A small image classifier, trained from scratch: norm batchnorm.
Rows from block 5 of a small image classifier, named by matrix and row number. Each number is 500 + 25 x the weight over its row's rms, rounded and kept within 0 to 999. All counts start at 0. Numbers have three digits each.
After each channel's rows are labels from the 100 images, of 14848, where the channel reaches its highest value: "peak on" is the class under the peak. Only what is clearly more common there than usual is listed. The data: rendered scenes of toy objects such as cars, trees, mugs and chairs.
# conv: pointwise conv (model.blocks.5.conv.weight, 384x384x1x1), inputs 55-109

conv.163:491518530530500490482475525476517463525495482500509515474516494532534512497492478500472452507518521513484458489481500505489519517498507530473461514485512487484502513
peak on: truck

conv.29:469476425505490504459508485578526491495471523543536478519527486502487494509491537535468453519497547450458533502532547500481516567532493485496503485494487494507479469
peak on: house

conv.280:482505517518555457485533522505494466525484481436447498490490498460525510497478530494497509506476445477538491489505472524503564546451532535504513519502492490520482506
peak on: umbrella

conv.182:481495520608513520513513499488449514488500543480532526464490549475515497491476502488508470500494489470519502547488496503497504501537518495557444485489471516489520500
peak on: snowman

conv.34:465490505470490531489498558459488490516530488542509511509538494535522507566481480509481514485476450478509472498530489505478507484516469495468472486506508457508471482
peak on: trophy

conv.204:569464480519535485488532472484470462509519498482510534486484497479497503533547506498476423496506506492492544484486502519508475510480510543490536554457507494506501470
peak on: truck

conv.44:478440505465481435503494534539483468527548493499518547470522504467510526466499498433503508529508459489519491452491507478490520488513507562527492478482469530542467536
peak on: chair; tree

conv.97:486506529578509524482506503452498470491510469533516523512512516538518467467508470512510494528484498510540501494537481489483462519486500495504499547495506540457483515
peak on: tree

conv.30:494521515507514525468471512479522499440490555497491518485497511490498537560502550498496502495511554489525511470472472503485456522497529465477475510448484521496509485
peak on: snowman

conv.160:478511494506474454467486513501467457472534496469481481500484542527478506447502564491514559496453482496485507542481466536473495452480462527490502528502491484475504480
peak on: arch

conv.284:481514517508529505466543504548508514475488526508544466486536493509523527490528519462514540495488490504479497534458499445492466495522475543483482550461478509516489490
peak on: truck

conv.175:478475492498538503482451480471520536491506556484499504474525509497532488500521488504472516454502480531553510508476497514499548485497515534493494470515514508534523491
peak on: house

conv.303:473496487487491575485511516518506464531528490513487529512511454520531469488508520522520476493524504515514479516510498529477486491468479530492516479468485530495505499
peak on: house

conv.73:485521511565491497501490498479518517511531471477498490456526471490487529484512519557524523476529477550506534484543472550466455527483502493512508501518498503507470477
peak on: mushroom

conv.17:494519546495492483491558517510472527556542506525499494502460538501502513486483507520495512508511509491521507505447524473557461489487509526496487482529470503487480476
peak on: arch

conv.353:429506504519488459479495535480506509472491528502525494517499536499528480474488536490496538487551435481525476520525503534513498531485495487492456464520503537478501504
peak on: mug

conv.149:473485496524494501484495487512492477482503522525490516521504525482502475468488519514503461480481473519515467493494512530471462482488520488498449532453497516508484488
peak on: tree

conv.379:537516491442540485504500492474582529522517530485507511500483500508523553493489487471477563468495489460464526525537515483527501517517520459483509525504503560509483501
peak on: tree

conv.198:463488537471544555493513515505504520510522493520487483492510501532487448467534498496544448497473478504518542471509504509476530533480510518527493512481502475524441524
peak on: sofa

conv.332:431479503481479504512512523516524498488549528471489520517485526505498476499479505509540480458486503526431525471484498501448470516469497478518485480520530556488488498
peak on: arch

conv.360:503491504483500491496501521481495495494455519554471480502511473507520484479522464476486464504523513490544507489532468491483491495463464467510512506484491478513502460
peak on: mushroom

conv.169:513480542512490536535486505474483498512503525485485465467522462475488497484471484543535493515505511518492478548504524506476516490528516482538477471471490497477521552
peak on: barrel

conv.142:535487487525504500515478514506471486474488546438512499526505509471521495486486540446503526456489484456505495482487457503536463498508494505509482507520519475506488487
peak on: mushroom

conv.78:518482432485499459475494506506493495492514504548500519487527492518506480495498506468486534480485458474524532533536566481491486487517505514519515494481472500496491500
peak on: trophy

conv.139:491508527465503545484488512485476460494493456489490507477546524540472538491528469503502512454490482488491515480483519538515498504529494556509552473508475540524516504
peak on: arch

conv.20:527478472499476550492492497498502549468475475483528507504475465487489493524496536485494475485512529452517489546509466558496491497548536511488516489534439474449480503
peak on: pine

conv.366:462522463508487509494501454549523465445521517451477540486479492487523475497482452494494517500511505515510520496479492498527519515522543527484520528555466477504504469
peak on: sofa

conv.202:450459464507548537472453443535484487474478517495471510507468497508522489548508492469478508510472549507470542463462443470526500509508515495472472513577506465475453512
peak on: sofa

conv.96:525495486491499508448523490510498473474552500441492503532473497542525451528514481486504535529483484524544482528541490537484522509469521495522470507471533530491503505
peak on: snowman; barrel

conv.224:520492467502508491450507549479526509513514601500496498497509507516480523496536506464512495464466527485541481500476534510444509518529591459494483468501537504505495514
peak on: duck; snowman

conv.60:430535509514523533506472497491468519531494477510504504532494462511508477563494469491523503510503491509543504455494510554491498486479467527478464500499483509511462533
peak on: rocket

conv.69:469516534500508521515546520439515505500465510515495519503529471514488515509513509508476446486491563522480473542505550453489539461510521522512511547504496487500481499
peak on: pine

conv.231:439465489487529477486510483504497515513551495493507481466502479523464506478552495483480494510513480503539487491480537455488537503512524523488505480479501528499517499
peak on: sofa

conv.344:544483504504473517461487526520478442541523492508487527516563543505487497523497548526480481572497503483524488476528519510480500514450454497541482504461496526575535467
peak on: rocket

conv.186:551475480442537511458462498506493496522520459490507500492485475507536522537487510493500523498513497459534488495505510516561505493496504477496490479491493517530491485
peak on: car; sofa

conv.133:488516537481474486477515525521516542518481511509449503514483457507504518463462478544466522502501526488448553510502498489498506495489495515532464487521543456464503475
peak on: barrel

conv.286:470522485523492487523510493523516469485561500522481463509471499507483481473494480493512488484501510521509506484525495513488463515520494488516468456472548486471476535
peak on: mushroom

conv.172:514491528493511514509427519504441513467508506503498473497533508489505500465483494485493523457507510521521498467528501491486482526480504514500562490506458496443457534
peak on: car; barrel

conv.321:539513476521513451478479491511510497507474540506501503538513537505495529480532487466485548508524492524523515466486512520502476503508534545525498530520476516526486527
peak on: duck

conv.270:513473467502504532480470543531481506501540502495481522516510500551483494551489523503473528502471511485550518478463550517533503501514511528495482520476468521523483495
peak on: snowman

conv.374:504513488511529489518458536478484508479493497498493479511507528468450484518455502499526510525519506482523516457485479501500521517470446482528543519459503469509480516
peak on: arch

conv.327:496514488521511495475466492515478495536512511540510489501544527504477470478519472469508512484500551526485504480467520472500472487500514549495472506488495485487491524
peak on: truck; mushroom

conv.108:458517487496553514492496533500500510450486492448438499476509523530528515513483515491470500509473513535493535518527524509494465528491501522468546543537432467484520459
peak on: mushroom; car

conv.382:494497519495473552473555504495563513496518489490535538481497562487526493501507482510476504465515500517472483526492429502518511504492499508505463496493524502499505513
peak on: truck

conv.85:539488515511493501503524533516496526494490488506510517532447523500480487476452535516520574492508472471457505576490526576516524496511468518545499491484527467499499491
peak on: arch

conv.273:477486481524479476469504486470523511473510468585485528502495541455482530471491496501519455497518499476506507473548524511483492491486513498514514466464507444489499540
peak on: pine

conv.189:480466505490514518501514530445485476500437543483521475500467476494514508492461539498488491513514493506480518483509514505457454503525446526459467486469511529543488525
peak on: mushroom

conv.13:468495482534518522534519525493487485475501482457489535482501502498493536529479422553514516475505511487504508482536495461487483494491503475488484499478516492488459499
peak on: mug

conv.50:512478490471505483518483504501520524502463534521514494468484505482523531493483468471492528493512536526541514494506479521500523505504490472525473498481492481459494509
peak on: arch

conv.14:511466477488508504473496531495501507478538511456514549472566470511529478490465509520517520497501461558467485503495492486433525505488495514485539544534479509483532507
peak on: barrel

conv.372:540538480511484450513506507540466502476491540479466512533486489536511508480540500493493460510458498493516489468518482556519527498546496485479516488506505532461493538
peak on: pine

conv.208:502481555516489511504534498446517452465481509476471495552498537515572504507520525481458509501534522473569477486492489497497454507488465507529502505493533470489510462
peak on: pine

conv.256:482507520530548490507505529465525483495481508469482478503534531472483517559503510486474498485498483508460517557521505428497471490505485491476492433514476515535502523
peak on: tree

conv.5:521480503498542487502484524528465501474514501522498507544503477483488557451511557487478532462521484479484489453510496487502527461473499511495520487509501485489475496
peak on: tree

conv.356:512518526482496525522481471517532507518520507499465544491512510519498535500472516481473478494486495507440466502529511462559487474502447522479530478487471539494512496
peak on: truck

conv.241:431518484452542465501501496503529487494465522511513540528500463528511494472491490429545499470536517513467513474499489524495473505498536480542506458504489484465500458
peak on: snowman

conv.75:474486465552503478488467540482503482509477500491519481491505488514499483505510559492528495467472500521512516496463514534526508495505463463482487474498534510490496501
peak on: barrel

conv.7:445508501519511517488527523499493532517468512476525542506502525501513528493512490464513512507487467486461492545495523471503507493484502557534475486465486531479494502
peak on: barrel

conv.334:437454509489494501474491502452511511497518511489513489470499531508521493497502497499450492494536514514524503489495501512534522492527508452498521506491481516525541488
peak on: sofa

conv.2:547510491513542514464486499512510519529467505479490532516516514518458547524508538531482487516485504436494489502513510493503493502479486453532523525493498546498495471
peak on: pine

conv.325:475516457505474482459502495505474503505526554562497481512500486464518519507491499503491486477523523496525490512530489488518478507495467481485499503510497480499536476
peak on: tree

conv.260:485517494477536515489530528514508490480492456519536527548485479497506505469457495449522489443505485521516483486506460490511481520564474459501472475476518522536502509
peak on: tree

conv.110:471477522487484526476534488504494498488498519484486532526496460523503493462511479483528495492488503483481483522483494528481463527501566504531466562507531499531476509
peak on: snowman

conv.71:456495513476541458530511522493474509508508526497453496489497525487556505496470507468474516482498525478493489535481476491523524445441550520497425489499512514494463507
peak on: sofa

conv.22:495544504467489511503567475468496479494545483467487557468519458502465478498471503444487511512499471479501512519498513519520473479476531551506519510481484493507501472
peak on: snowman; rocket

conv.187:498498505509501511503456505527511468512510457479501492464489514467493512452536487505494473482485493544482494517496492474480491537485478486501507500493480507517440470
peak on: barrel